Weights of a small contrastive audio-text model: 26041 training examples.
Rows from block 3 of the text encoder, named by matrix and row number. Rows with one number belong to one attention dimension. Each number is 128 + 24 x the weight over the matrix's rms, rounded and kept within 0 to 255. All counts start at 0.
# v: attention value (text_encoder.blocks.3.attn.v.weight, 192x192), inputs 96-191
# proj: attention output (text_encoder.blocks.3.attn.proj.weight, 192x192, transposed), outputs 96-191
v.19 [131  93 137 133 152  78 128 132 129 169 116 101 161 167 120  82 113 149  85 109 121 154 125  83 130 156 147 117  95 137 114 137 153 144 109 116 124 134 139 133 153 132 111 109 106 166 125 135 139 130 145 185 127 150 133 113 145 117 139 108 126 102 101 167  90 115 117  89 153 141 123 106 157 157 132 128 113  99 164 121 115 124 140 138 178  99  97 101 145  99 145 139 155 111 123 139]
proj.19 [128 115 108 125 155 148 127 134 138 128 125 137 123 115  92 162 112 110 131 135 134 146 132  85 124 129 131 140 149  81 105 148 139  75 171 103 135 109 107 117 124 117 138 134 173 143  97 154 128 129 111 129  93  66 109  73 125 120 130 110 106 134 153 135 107 103 137 152 113  79  87 167 149 120 150 111 139 148 121 159  85 118 108 162 112 113 144  86 172 110 133 126  82 148 191 127]
v.20 [131 162 136 109  77 186 119  94 152 135 124 129 152 153 120 127  67  85 176 154  81 186 181 103 135 132 100 140 164 152  87 109 131 108 148 161 177 109 107 142 110 133 129 150  99  83  99 143 119 145 105 109 148 178 124 105 142 168 100 126 199 149 133 156 137 127  83  99  76  91 124  79 108 150 140 113 119 154 155 175 162 100 102 164  53 165 202 106 108 140 135 133 113 142 134 111]
proj.20 [ 92 132  94 127 119 201 127 155  84 122 121  95 112  42 116 168 143 118 155  90 145 156 105 186 125 151  80 104 129 145 170  76 134 132 146 131 153 110 158 104 141 151 160 113 126 146 120 120  57 101 164 176 107 107 145 133 124 182 127 159 158 131 134 104 122 144 126 151 146 180 141 139 113 107 154  99 128 109 101  85  81 118 136  87 167 161 147 110  99 181 135  84 143  53 127 119]
v.21 [142 100 159 169 120 121 109 123 116 144 155 121 155 148 150 119 140 107 157 119 110 155 118 105 153 124  87 155 115 112 126 103 144 126 148 124  94 116 123 133 149 139 114 115 121 141  94 119 122 123 162 138 126 133 151 160 140 137 114 118 142 129 133 165 142 130 101 124 116 124 125  77 158 146 134 105  94  98 112 136 126 152 126 134 113 113 114 132 134  88 147 128 113 115  90 162]
proj.21 [118 106  88 126 146 141 144 119  98 115 112 103 128 101 121 113 131 163 139 155 136 164 120 135 141 123 117 126 110 114 166 117 110 153 141 121 150 124 136 114 121 181 141 128 174 167  95 115 128 104 137 135 128  91 111 101 150 148 121 137 133 146 153 124 157 106 128  95 118 156 108 141 146 137  89 104 100 113 110 138 130 140 142 123 117 161 104 103 126 147 129 105  77 104 118  82]
v.22 [100 184  93 104 101  70 112 122 115 133 112 148 166 158 121 123  56 171 104 132  95 119 138  97 142 177 183 158 136 115 104  99 144 137 162 172 131 131 131 115 114 123 112 123 116 117 109  91 112  88 126 142 114 155 152 127 159 162 167 103 126  97 135 192 179 115 125  83 128 131 120 130 104  89 155 167 147  88 145 211  81 120  90 118 144 114 136  62 130 104 166  89 129  61 121 137]
proj.22 [101 103 142 103 140 163 139 153 130 126 118 127 127 107  98 172 106  87 134 139 154 132 130 127 118 159 124 104 174 143 156 144 152 107 172 142 187 113 124 136 126 120 147 160 128 137 139 138 129 164 132 125 108 130 130 129  95  90  96 137 143 139 142 133 101 121 124 154  86 110 122 142 172 155 182  82 136 145 125 117 102 124 138 132 146 139 144  98  77 169 150 114  93 154 188 109]
v.23 [ 78 100 128 120 119  87  90 138 155 111 111 129 169 143 116 142 126 166 121 108 127 142 139 143 104 105 107 107 132 146 102 146  98 135 111 144 129 121 131 145  91 140  82 135 120 153 118 129 119 131 159 135 137 114 179 140 127  99 104 135 143 126 125 180 129 140 178  93 169 121  86 110 112 145 159 106 125 130 137 162 109 155 107 143 155 141 109 144 131 123 172  84 128 102 125 141]
proj.23 [114 116 141 126 151 150 147 119 109 141 113 141 137  95 114 122 124 135 147 142 129 122 138 100 165 153 125 111 112  99 136 126 140  80 141 142 160 118 124  84 117 145 146 144 127 129 147 140 131 122 124 129  66 101 121  89 146 142 129 101 114 146 164 120 128 122 121 106 127 140 105 156 179 148 118  85 133 159 142 125 125 129 107 153 122  92 132 110 154 125 130 150 117 134 161 106]
v.24 [131 134 137 121 107 133 157 118 122 166 100 128 115 138 116  90 158 119  82 112 134 135 147 111 111 181 113 150 116 123  54 152 112 119 145 115 110 147  91 129 102 151 166  95 121 173 166 168 182 131 131 129 136 133 150 117 144 121 117 115 117 112 110  98  76 154 105 118  84  92 126 178 140 160  75 204 139  84 142 113  97 116 130  92 167  93 112 109 127 102 131 114 174 142  99 145]
proj.24 [135 135 108 115 104 118  96 162 144 128 119 137 123 146 109 151 133 111 104 109 168 120 121 127  98 109  83 136 146 138  40 128 157 175 126 132 175 114 137 140 136 105  96 143 148 115  80 141 146 139 117 127 124 115 107 138 149 103 166 131 115 108 115 129 132 154 126 166  94 122 132 148  80 109 191 149 134 140  94 147 145 132 135 122 121 117 143  98 145 146 139 129 111 192 186 170]
v.25 [126 130 132 117 158 123  82 114 118 106 144 142 141 139 164 148 120 107 152 110 116 149 121  73 144 143  90 130 128 171 145 118 122 147  82 113 101  99 121 138 153 136 124 115 138 113 145 109 119 144 109 123 130 141  84 119 166 126 136 138 150 155 147 125 185  93 134 125 133 120 138 130 132 126 138 150 119 150 135 129 147 108 137 112 102 146 127 141 115 110 132 108 119 119 150 126]
proj.25 [146  98 126 138 139 128 162 107 103 138 125 157 143 110 125 141 128 134 129 120 119 149 116  92 108 113 146 106 100 143 158 114 131 118 114  95  98 133 131 111 115 154 110 142 122 123 139 125 154  85 143 134 158 117 117 112 106 131  93 140 107 130 162 141 145 101 128 106 151 125 126 172 163 145  96 115 104 140 127 142 135 127 158 111 118 118  98 103 121 129 103  84 118 121  96 148]
v.26 [160 148  99 104 139 134 139 121 109 126 141 143 103 151  98 128 114 132 123 122 123 142 172  94 155 160 143 105 100 138  73 143 122 154 163 134 104 168 132 115 148 163 121  90 139 164 121 130 126 148 140 123 111 123 172 167 130 117 140  93  96 153  95 146  57 121 106 127 134  92 112 109 158 151  60 142 119  95 172 100 119 139 131 154 107  74 119 128 118 133 114 118 101 160  92 132]
proj.26 [135 137 122 112 154 145 101 113 150 105 102 137 124 120 114 149 126 125 138 111 133 152 123 120 128 125 131 133 129 109  99 151 137 149 164  95 126 109 150 138 128 119 148 119 139 130 114 126 104 123 149 110 142 121  86 128 114 113 138 103 125 122  73  87 136 138 133 134 112 162  69 113  98 121 141 153 120 137 127 123 158 193  96 177 112 139 115 131 124 130 125 180 118 187 159 113]
v.27 [140 157  81  99 149 146  99 155 130 106  81 174 127 149 127 194 100 147 127 134 118 128 133  59 151 214 132 139 143 146  75 189 131 125 136 125  99 158 135 120 132 144 125  99 137 175 136 123 137 104 160 165 130 110 145 149 148 136 130 103 119 102 134 179 160 133 171  50 137  85 126 153 152 145 102 137 164 103 147 136 110 133  88 122 169 102  67 120  93 104 134  76 127 122 117 119]
proj.27 [120 155 157  65 156 144 118 142 166 139 138 177 137  90 101 138 115  95 113 111 176  82 159  60  88 132 155 102 125 152  96 171 134  85 140 166 176 143 143 134 109 126 104 174 135 131 108 167 136 149 144 125 144  52 134 121 117  67 140 129  88  57 111 187  79  95 133 142 113  94 112 179 166 106 139  78 121 185 145 139 161 135 126 154  99  99 122  95 130 165 137 143 174 201 211 135]
v.28 [ 90 104 107  97 180 122 140 153 162  88  90 141 140 149 155 151  65 156 154 136 121 122 106  97 124 146 160 118 162 104 113 164 146 110 135 149 141 158 165 129  72 138 145 123 147 126 131 161 126  92 143 137 108 135 155 120  90  81 143 115 116 137 120 153 166 134 156  99 159 122 151 120 133 134 140 126 131  89 136 159  88 131 121 146 150 117  94 128  98 103 169 101 138  40 123  58]
proj.28 [100 152 153 101 138 165 135 148 129 141 102 138 157 145 110 158 110  90 180 172 162  72 178 123 112 162 163 104 155  95 149 169 136  35 122 145  91 128  84 128 155 104 140 148 107  95 163 168 159 196 150 163 112 126 136 116  86  95 110 130  95 130 146 136 115  91 121 120 133 104 128 155 169 127 142 130 155 146 115 124 121 118 102 163 151 138 135 100  87 104 144 145 141 118 189 128]
v.29 [135 139 145 113 127 137 137 124 165 110 131 156 150 127 137 186 141 109 176 129 139 111 109 109 148 124 136 135 150 116  92 148 140 109 129 147 132 133 143 134 137 119 123 147 142 117 106 151 141 134 133 118 110 140 166 143  98 116 133 130 149 101 106 140 133 112 140 117 166 119 172 141 137 152  93 103 158 129  93 130  96 127 108 132 107 111 124 127  76 105 176 124 122 129 115  89]
proj.29 [111 129 132 108 125 165  93 109 115 127 139 145 125  97 125  96 139 121 149 120 180 103 146 149 120 167 145 129 129  99 159 112 139 101 132 162 104 159 154 150 141 134 160 142 134 105 135 124 155 134 155 121 132  82 165 142 175 132 127 136 137 143 127 166 123 125 116 104 150 109 134 125 146 117  90 117 117 111 105 125 137 105 125 132 109 139 129  92 151 146 143 140 123 110 148  85]
v.30 [106 140 115 129 106 109 116 118 152 121 103  77 157 133 163 113  99 140 114 146  87 143 163 120 115 146 131 115 106 133 130 140 121 130 149 152 109 113 112 132  74 159 123 147 112 143 117 140 112  67 134 145 126 137 135 131 134 109 114 137 125 139 135 156 152 137 114  82 110 130 104  78 117 162 161 126 127  82 150 148 151 119 137 158 146 135 104 117 143 155 100 130 145 104 138 119]
proj.30 [135 126  97 123 126 127 167 151 110 127 141 141 125 117 107 185 128 108 147 150 135 162 119 120 156 130 134  96 125 133 139 127 139 126 151 123 169 113 110  85 148 133 126 136 107 121 139 124 110 139 120 136  97 149 110  97 108  88 109 107 122 134 142  95 114 136 125 143 112 139 120 149 142 131 146  89 161 131 134 129 112 133 123 119 156 123 140  94 123 117 140 122 144 125 146 133]
v.31 [206 118  86  86  96 118 125 166 109 131 121 145 113 140  82 133 110 152  86 161 153 111 142 123 113 183 158 171 120 130  88 153 151 115 133 110 147 164 154 109 117 135 133 107 108 146 140 125 157 128 118 136 139 111 149 184 182 129 144 104 124 123 125 148  90 138 158  69 114 122 137 133 147 110  79 151 179 114 116  81 116 131 131 110 177 109 122 131  99 152 150 170 109 128  75 121]
proj.31 [103 166 179 112 130 161 102 118 173 111 134 164 140 114  78 120 150 132 100 118 157 127 168 104  81 127  99 123 141 137  38 172 104  99 139 144 152 128 183 144 144 106 126 163 149 145  82 148 126 123 137 131 113  99 156 146 144 105 160 141 129  80  56 162  74 141 121 178 113 117 159 156 160 128 157 116 129 124 108 123 153 130 136 143  95 113 129 105  97 132 151 139 119 160 195 147]
v.32 [115 141 143 112 150 121 126 160 132 119  95  77  95 135 122 119 112 148 151 145 104 119  82 124 111 149 122 136 156 157 146 157 110 153  99 143 122 104  94 138  99 151 135 118 109 172 163 113  87  79 125 120 144 131 109  95 134 134 127 132 153 167 130 147 181 112 162 119 111 100  57  91  99 147 133 111 120  97 132 142 124 118 168 139 151 110  99 143 130 116 107 105 117 112 144 132]
proj.32 [114 113 114 118 145 132 154 135 104 105 125 146 173 114 130 177 114 109 102 107 138 148 116 100 148 103 150  94 115 154 117 149 144 148  80 107 156 106  94  81 152  97  94 117 122 120 117 152 150 139  89 189 123 116 105 118 112 106 121 139 103  89 148 103 119 107 138 153 118 130 138 145 146 150 170 120 140 174 132 149 114 133 122 119 167 121 104 128 130 113 144 123 187 113 155 148]
v.33 [122 136 136 145 159  98 120 111 125 170 134 118 131 120  98 122 120 127 138 120 101 151 163 149 142 160 103 108 126 104 112 117 139 145 150 119 138 114 142 120 109 125 114  77 106 162 142 118 144 152 144 133 129 132 127 128 119 131 135 127 139 139 147 122  85 126 118 116 107 112  97 121 146 164 108 150 120 107 166 102  88 143 145 144 118 122 127 106 132 110 106 115 111 137 122 134]
proj.33 [114 119 112 143 127 134 112 154 120 136 126 113 106 130 122 126 126 138 125 122 142 135 126 106 130 107 120 121 125 119 115 136 144 133 134  93 141 121 134 127 138 141 114 127 158 110 105 142 115 129 101 116 126  91  88 123 145 146 149 136 130 162 130 112 124 118 137 145 132 110  95 124  95 144 124 134  92 116 137 150  99 142 118 148 132 128 132 121 164 121 131 143 110 143 151 129]
v.34 [132 106  76 109 128 125 113 162 119 123 124 130 114 169 117 102 122 139 103  87 116 119 118  44 109 137 159 132  92 187  59 173 122 140 118 131  70 146 124 168 123 212 133 114 137 175 112 149 152 141 127 121 120 107 178 139 174 148 143  83 107 150  81 158 136 104 153 116 119  79 114 125 125 134 111 176 136  40 132 148  83 113 116 103 146  64  76 132 130 132 142  75 109 114  76 161]
proj.34 [136 156 130 101 152 135 113 110 153 137  96 154 157 108 122 162 150 103 121 107 128 132 144  98 126 114 119 125 120 165  86 149 132 132 114 116 172 125 141 112 116 127 135 140 123 119 127 151 147 147 152 165 114 114  94 127 102  92 121 114  64  84 101 125 115 148 106 155  84 165  75 181 127 143 196 123 121 189  98 165 166 173 117 164 132 117  96  72  96 161 133 151 146 178 201 133]
v.35 [135 128 107  83 141 132  69 149 128 124 105 148 123 155 152 134 121 129  98 132  93 142 144 115 120 181 158 170 116 139 113 162 126 110 192 147 136 133 138 125 101 161 147 105 130 122  94 135 173  81 142 165 108 125 157 114 156 117 172 121 121 117 115 154  99 103 159  84  89 126 129 146 142 149 115 178 151  64 113 120 101 155  79 127 159  92 132 131 124 134 156 108 138  94  61  78]
proj.35 [157 115 151 133 121  96 145 182 148 126 123 131 128 123  75 161 114 102 120 162 165 145 157 107  77 145  94  96 135 127  82 144 141 141 179 120 144 131 146 151 130 116 107 173  96 110 108 116 122 139 171 111  87 135 132 156 101  66 136 114 144 117 114 116 100 116 128 120  99 116 159 156 124 141 195  99 166 142 111 132 136 159 126 139 107 134 112 109 110 126 113 116  71 174 197 151]
v.36 [177 127  95 112 156 124 133 100 149 118 133 140  98 148 124 133  91 129 101 117 129 131 204 113 191 145 119 153 132  89 107  90 134 141 143  85 120 169 150 131 164 131 150 137 141 122 148 176 125 127 124 168 123 105 153 170 112 112 144 100 103 167 111 126  45 107  83 127 107 118  96  87 174 103 111 112 132 134 186  90 152 112 119 137 152 125 123 127 138 135 110 167 126 170 118 122]
proj.36 [123 111 125 113 142 166 100 141 183 183 114 137  93 104 127 105 131 141 129 142 127 141 138 155 122 143 145 136 130  84 113 135 126  80 178  86  86 121 136 144 131 139 156  99 121 137  53 137  76 108 186 134 139 106 114 142 120 125 157  93  81 107  71  92 112 131 123 177 127 126  52  93  77 112 121 134 108 134 137 126 113 155 139 179 149 152 147 124 128 114 162 175 132 156 163 149]
v.37 [120 110 151 107 125 114 120 153 145 136 103 111 128 124 150  97 121  94  99  98 105 140 104 161  93 142 182 134 143 153 148 126 141 138 161 139 111 130 123 146 139 132 118 133 110 163  95 138 141 107 108 150 138 120 118 109 171 131 150 105 118 118 124 119 115 115 146 143 131 155  81 118 106 129 136 113 144  99 124 106 121 105 135 116 163 105 108 142 146 157 134 120 137 128 109 116]
proj.37 [143 122 145 140 134  93 125 156 151 140 132 135 103 125 115 116 115 129  84 127 127 130 149 104 134 135 108 109 104 155  99 120 128 115 131 121 158 101 118 105 154  94  94 117 119 127  99 154  98 143 126 133 102  72 107 121 117 114 127 106 116 114 144 101 101 108 186 144 117 113 108 154 107 148 155 107 161 150 175 122 112 139 118 139 128 113 142 145 215 100 150 140  94 163 192 162]
v.38 [121 154 189 141 178 111 132 113 107 111 103 117 134 128 108 131 168 105 139 129 129 156 149 121 174 105 122 118 177 110 160 126 104 157 126 133 172 151 136 112 175 105 124 170 125 127 126  92 163 149  87 101 121 172  95  97  95 132 140 104 150 139 143  87 127 109 147 134 163 132 108 122 128 159  99  55 102 138 102 121 138 153 136 159  88 133 145 108 129  73 125 141 115 161 147 147]
proj.38 [145  98 112 158 130 139 118 102  91 104 127 117 133 135 186 105 129 164 101 148 129 141 110 131 118  90 176 142 111  83 162 150 136 131  94 109  97 111  90 118 126 114  96  99 153  95 120 136 111 108  96 129 143  99 128  90 100 159 121 166 151 176 175 149 154  95 139  79 152  88 129  95 124 133  93 152 128 113 135 129 101 139 117 124 126 129 113 172 155  72 101  93 134 104  65 124]
v.39 [110 127 109 155 110 148 145 152 122 147 121 141 116 134 123 144 109 153 129 151 137  97 126 106 123  73 153 129 127 165 116 124 111 130 108 179 150 111 115 171  90 116 122 147 141 111 160 108 159 114 114 107 153 101 145 104  96 107  99 137 112 147  91 121 147 133 160 105 155 100 159 138 140 171 135 126 122 168 138 148 129 143  80 161 136 108 131 130 119 153 145 128 134 118 128 116]
proj.39 [119 142 109 104 113 133 114 119 128 108 136 133 181 113 163 137 124 119 125 125 126  97 150 146 120 151 109 158 146 116 150 116 118 152  97 148 144 132 106 111 122 123 141 121 111  88 179 155 128 129 112 176  81 129 167 139 125 139 136 138 123 114 119 121 132 165  79 144 125 172 149 122 121 122 158 173 132 143 100 150 105 119 142 130 133 151 124 116 100 146 116 109 207  90 160 128]
v.40 [190 150 139 114  43  98 102 127  82 129 141 109 161 163 141 120 125 199 156 152  75 179 187  93 124 155 130 146  67 133  66 164 119 110 155 150 124 126  92 116 106 170  97 110 126 160  53 129 104  87 167 109 114 139 195 202 167 161 123 121 139  88 129 188 146 143 107  62 134  76 147 113 158 136 146 101 100  45 165 177 147 116 100 101 107 110 130 134 111 112 150  86 112 110  49 154]
proj.40 [102 139  95 136 148 162 169 122  99  83 122 121 126  52  94 155 121 160 133 125 158 186  75 137 146 136 100  94 119 138 127 103 126 214 162 143 189 140 139  96 120 153 139 203 150 161 111 110 137 144 163 100 131 144 118 121 157  78  86 130 175 115 133 113 132 162 116 124  77 155 109 108 170 107 145  69 159 113  81 123 152 138 150 119 100 159 110 100  91 173  99 126  92 165 129  60]
v.41 [124 108 105 167  94 117 119 131 136 147 118 123 166 117 142 122 112 138 123 130 133 133 122 168 130 135 132 159 130  89 179  87 161  95 141  82 129 131 151 118 100 104 125 132 127 110 144 143 123 108 140 150 111 128 112 124 108 128 124 131  95 116 173 115 124 144 119 151 129 138 154 113 154  88 134 128 130 123  88 116 106 133 150 116 144 145 133 108 146 110 131 157 136 113 153 133]
proj.41 [125 112 142 114 132 126 145 152 108 146 134 101 139 170 132 119 123 133 121 156 129 122 142 138 111 128 130 139 143 112 120 142 101 134 132 133 125 139 116 157 142 127 127 147 150 145 117 138 118 159 109 116 148 168 143 144 137 124 146 151 123 146 123 149 147 122 128 138 119 111 148 121 114 135 123 129 129 128 112 148 108 104 132 113 130 155 134 130 100 111 139 100 101 118  93 121]
v.42 [112 135 136 127 100 136 121 138 120  98 127 125 167 126 174 135 114 125 129 144  96 140  96  99 114 125 139  97 108 139 137 147 111 138 110 125 126 102 104 159 129 114 128 157 111 113  79 112 131 109 124 111 135 147 147 154 159 129  90 112 164 136 111 164 164 151 121 127 160 163 144 101 114 118 169  83 123 104 146 189 182  97 109 131 116 158 163 144 116 126 150 141 158 102 125 143]
proj.42 [155 127 113 100 131 169 147 112 135 104 147 121 131 116 122 162 140 116 146 140 117  90 109 129 147 143 145 100 137 160 156 111 116 115 136 162 148 120 101 139  87 172 151 133 137 135 172 122 153 129 148 136 117 150 167  89  92 108  97 135 135 132 153 151 115 150 100 111 122 126 131 161 190 109  70 108 131 122 141  77 137 132 133 130 109 124 114  77 104 147  90  76 138 130  94 115]
v.43 [183 149 173 130 100 116 132 130 136 127 138 141 162 132 112 138 123 122 150 125 117 152 102 109 144 124 158 137 108 109 105 130 154 123 132 113 138 117 162 126 134 112 117 146 110 125  91 131 181 130 147 116 114 146 143 126 144 132 125  93 127  88 119 131 133 110 142 113 157 134 179 137 142 143 121  97 131 112  83 127 104 130 115 117 125 111 127 108 103 114 135 143 132  90 116 118]
proj.43 [114 119 130 125 138 151 115 121 109 114 145 139 134 113 120 128 138 126 120 111 158 127 127 114 120 132 145 119 125  99 136 122 131 136 128 171 127 146 121 135 131 137 137 143 150 123 121 125 147 150 127 107 133  87 165 126 149 118 108 148 161 145 140 181 118 127 136 101 127  76 128 134 139 132 122 116 132  99 122 122 106  80 146 139 112 139 124 128 165 131 128 126  95 127 125  92]
v.44 [146 142 169  79 128 131 109 132 148 108  83 113 140 149  85 107 134 149 148 125 104 179 116 122 138 141 118 106 149 141 121 153  86 149 141 163 155 124  94 129 159 159 120 123 100 185 107 141 113 150 122 124 142 129 148 108 122 139 107 107 154 126 146 178 152 102 151 104 161  84 107 138 138 177  87 105 106 101 134 132 150 130 144 132 118 115  73 149  75 121 125 109 115 137 145 147]
proj.44 [144 105 104 101 159 156 105 121  97 109 159 149 134 103 142 135 127 118 109  89 136 134 133  80 145 128 140  95  77 138 127 121 171 159  98 159 186 119 107  82 104 113 115 124 175 132 120 158 129 138 131 132 119  73  88 104 126 106 123 130 138 104 170 143 144 124 152 135 114 116  97 165 134 136 114  88 119 152 167 106 118 133 105 152 108 129 114 138 207 134 113 148 168 156 134  68]
v.45 [126 127 140 137  73 109 126 104 172 121  98  91 174 140 118 100 137 167 110 127  98 147 162 115 129 123  72 172 121 126  89 153 104 132 121 125 141 133  99 124  88 139  84 153 130 151 138 154 143 109 150 124 122 118 134 152 112 146 112 138 135 119 149 145 159 164 123 102 131 129 114 129 145 140 129 137 126 117 126 154 129 158  93 116 151 148  91 107 137  93 104 121 144 142 136 157]
proj.45 [117 110  74 124 124 130 169 105  93 126 126 129 125  97 128 141 128 132 135 135 140 173  81 147 153 105 149 131 103  85 141 109 149 183 131 121 149 137 126  72 142 151 125 156 112 149 141  94 140 116 117 136 105 146 107 116 188 133 131 131 124  97 159 120 140 125 117 110 113 154 126 135 129 132 154 108 142 147  84 141 123 103 137 103 148 112 126 120 137 143 148 131 132 116 111  83]
v.46 [117 128 133 190  96  72 135 116  83 103 133 190 144 158 142 126 132 120 152 115 104 153 182 116 129  85 142 108  85 135 126  85 111 154 134 123 134 125 120 111 141 101 109 158 132  89 108  48 121 122 101  91 166 141 100 140 116 112  97 136  87 133 144 122 189 153 151 112 125 131 138 149 113 167 160 125  79 145 145 151 145 159 144 129  68 119 120 113 140 127 118  93 160 146 135 181]
proj.46 [147 135 105 157 117  88 135 114 106 132 118 124 143 129 157 127 100 155 122 160  99 139 115 105 139  98 110 135 113 128 147 130 106 158  97 172 172 110 114 113 102 156 113 123 152 114 140 115 124 145  97  96 137 156 133  90 120 143 130 154 162 172 178 155 174 116 109 102  97 130 138 105 160 157 119 116 131 105 151 141 121 114 157 125 113 120 120 137 138 130  74  99 134  89  78 113]
v.47 [169 114 115 118 135 170 198 161  89 131 119 122 100  90  84 167 166 127 103 162 187 109 112 207 131  91 170 115 163 107 168 117 112  84 129  92 187 147 193 110 140  63 170 156 108 117 138 143 162 182  98 113 135 116  91 124 100 104 151 125  89 115 119  39  69 134 132 194 173 111 213 168 135 117  99  88 133 203  72  54 142 115 167 129 126 148 156 131 118 168 114 177 125 154 171 119]
proj.47 [134 166 169 118 115 123  57 106 155 126 170 121 105 179 179  78 122 140 110 100 119  57 125 157 131 144 160 163 145 112  78 138 109 141  66 173  83 156 111 206 108  67 131 100 146  84 125 133 143 161 100 102 205 163 192 152 138 141 151 155 147 120  64 176 149 165 143 139 180  79 154  56  51  95  93 176 121 123 151 127 122 115 112 121  92 139 119 211 151  90 124 163 180 124  60 148]
v.48 [156 118 148  94 104 117  91 176  76 123  87 116 132 117 147 131 190 126 106 104 116 133  46 107  89 133 135 130 135 133 171 149 112 149 116 105 143 119  93 129 109 166 140 131 108 139 144  68 169  79 120  87 133 109 101 139 155 113 148 128 106 139 162 109 222 123 180 105 145 131 136 141 142 109 123 168 136  99  62 161 100 159 157  88 131  87  85 124 139 108 110 120 127 113 131 189]
proj.48 [139 117 121 110 137  83 140 111 122 101 137 131 172 156 160 149 101 122  68 131 152 137 136  97 100  83 126 120  92 174  98 147 107 191  63 124 147 126 122 140 120 120  66 162 162 104 141 123 184 170  71 141 143 156 132 119 109  81 145 177 136 109 163 145 161 110 133 113  78 129 155 167 156 174 159 135 125 159 128 151 139 109 117 137 121 121  79 112 123  95 122  94 147 131 107 121]
v.49 [107 133  86 131 136 102 105 119 114 151 133 181 135 136 104 137 100 152 105 109 133 132 163  82 152 146 136 124  95 151 103 124 148 151 126 143 115 127 152 131 129 130 110  79 131 133 142 120 153 139 143 149 115 112 119 133 148 140 150 105 113 126 107 153 121 104 155 114 127 135 138 152 144 129 113 182 138 145 143 123  93 135  79 122 133 114 117 113 124 121 155 115 126 127 115 145]
proj.49 [131 134 159 123 135 127 112 125 148 145 110 142 149 123 111 134 125 120 123 123 128 113 144 102  97 125 121 138 148 116 113 149 123  88 151 113 129 127 153 137 116 120 127 144 122 145 134 149 126 120 140 111 125  93 125 137 123 131 121 121 114 132 106 127 104 120 116 130 111 114 109 142 121 138 161 133 122 151 133 149 136 139 139 154 113 113 133 123 112 151 113 137  93 175 180 155]
v.50 [130 107  82 103 106 112 131 136 150 125 121 158 119 180  83 100 142 209 142 125 114 141 177 133 118  99 139  87  93 165  68 142 115 126 140 171 100 141 113 105 126 170  92 107 135 135 111 161  93 167 144 113 144  96 187 164 140  92 126  82  94 143  70 186  87  96 147 146 170  92 142 127 122 127 104 144 123 146 163 121 102 130 116 123 110 112 116 134 103 157 183 116 105 137 134 145]
proj.50 [111 164 137 122 165 150 107  99 141 104 102 130 145 117 108 145 126 130 170 104 108 151 111 101 176 171 128 127 137 113 123 138 141 109 150 134 139 156 136 104 115 114 156 124 108 164 140 123 128 121 172  87 112 162 115 132 126 129  98  60 149 134  81 100 138 152 111 120 107 158  69 106 116 105 157  97 163 131 145 112 164 170 113 190 126 116 152 164 126 160 117 202 107 172 125  98]
v.51 [139 155 101 144 147  85 147 122  74  92 132 124 147 127 150 144 128 161 146 133 133  99 138 102 171 127 140 121 108  99 118 111 150 153 124 132 113 139 133 118 135 132 137 106 132 130 117  84 139 112 122  95 127 133 102 159 144 136 142 103 142 136 114 115 157 118 124  96 124 135 143 103 130 105 124 143 130  98 140 133  92 132 139 114 109 115 144  99 137  92 152 111 110 109 121 155]
proj.51 [106 135 142 127 139 152 131  93 112  93 105 126 148 123 147 137 122 128 130 152 134 155 117 133 135 131 161 122 164 140 157 162 114 114 125 109 125 134 137 147 138 142 122 132 122 108 115 135 146 130 127 130 158 134 140 132  85 114  98 145 135 152 103 127 138 129 113 117 111 127 115  92 152 134 111 130 108  92  98 152 149 154 153 116 150 131  97 124  61 128 139 115 112 131 118 148]
v.52 [ 74 136 125 106 168 140  85 127 134 104 102 133 145 132 127 115 128 128 107 100 108 123 169  61 146  93  86 117 144 141 109 149 115 176 120 156 171 103 109 127 116 150  96 123 165 114 161 132 123 137 145  78 103 135 114  85 109 143 156 124 159 133 109 110 166 123 129 130 130 135  79 157 122 134 153 172 133 146 173 216 119 143 100 143  93 152 174  69 155  86 144  86 160 102 150 133]
proj.52 [123  92 115 137 103 128 179 119 114 138 100 117 137 130  95 173 128 131 153 139 139 167 112 150 140 115 134 145 164  90 172  94 159  94 157  76  78 120  98 120 125 120 124 153  93 104 181 110 118 104 141 150  73 162 112 118 116 147 120 137 128 147 161 107 120 106  95  78 152 135 147 125 167 113 180 130 122 145  87 126 106 126 117 117 168 105 137 108  84 128 122 105 106  83 109 136]
v.53 [ 78 149  88 149 176  54 100 140  93 115 149 163 125 138 126  89 158 154 102 116  92 119 150 121 146 155 102  60  72 110 117 116 137 156 176  97  66 138  78 101 157 157 119 102 131 136  96 141 110  81 133 142 123 103 128 159 135 104 108  83 105 127 104 164 151 115 119 139 102 162  72 139 114 109 134 148 142  48 173 134 112 121 175 114 113 128 132 119 144 119 174  78 159 148 160 176]
proj.53 [181 108 146 133 144  97 132 137 178 166 123 125 113 148  89 159 102 120 140 158 110 140 130  46 147 122 118 108 163 174 109 164 133  86 154 139 174 121 119 141  70 165 115 126 116 154 102 139 131 122 148  65 133 155  88 114  90 100 100 104 141 156 126 146 117 142 123 120  76  69  97 143 140 132 139  45 138  98 210 128 167 156 131 178 126  57 128 115 140 159  80 149  80 231 143 159]
v.54 [138 105 142 143 147 123 107 163 143  82 112 121 132 131 128 142  79  84 148 131 111 127 140 103 128 107 114 151 149  94 153 109 180 147 160 115 149 147 139 121 116 126 126 125 132 102 185 107 149 135 113 101 134 142  97 122 132 123 168 117 136 154 135 132 126 142  92 129 105 135  97 104 154 101 144  94 124 111 106 158  96 105 158 133  97 137 110  93 132  91 122 127 134  99 111 124]
proj.54 [ 75 116 121 137 152 151 155 154 118 142 110 128 119 124 111 159 131 150 135 149 148 131 119 141  95 107 150 120 136 125 136 139 104  86 106  89 114 121 122 152 154 144 128 146 132 134 114 126 133 116 106 157 122 114 127 121 122 159 129 168 109 125 150 144 106  81 150 117 165 122 162 127 144 147 144 145 118 121 107 136  96 114 109 122 174 124 113 134  86 131 145  70 100  58 108 139]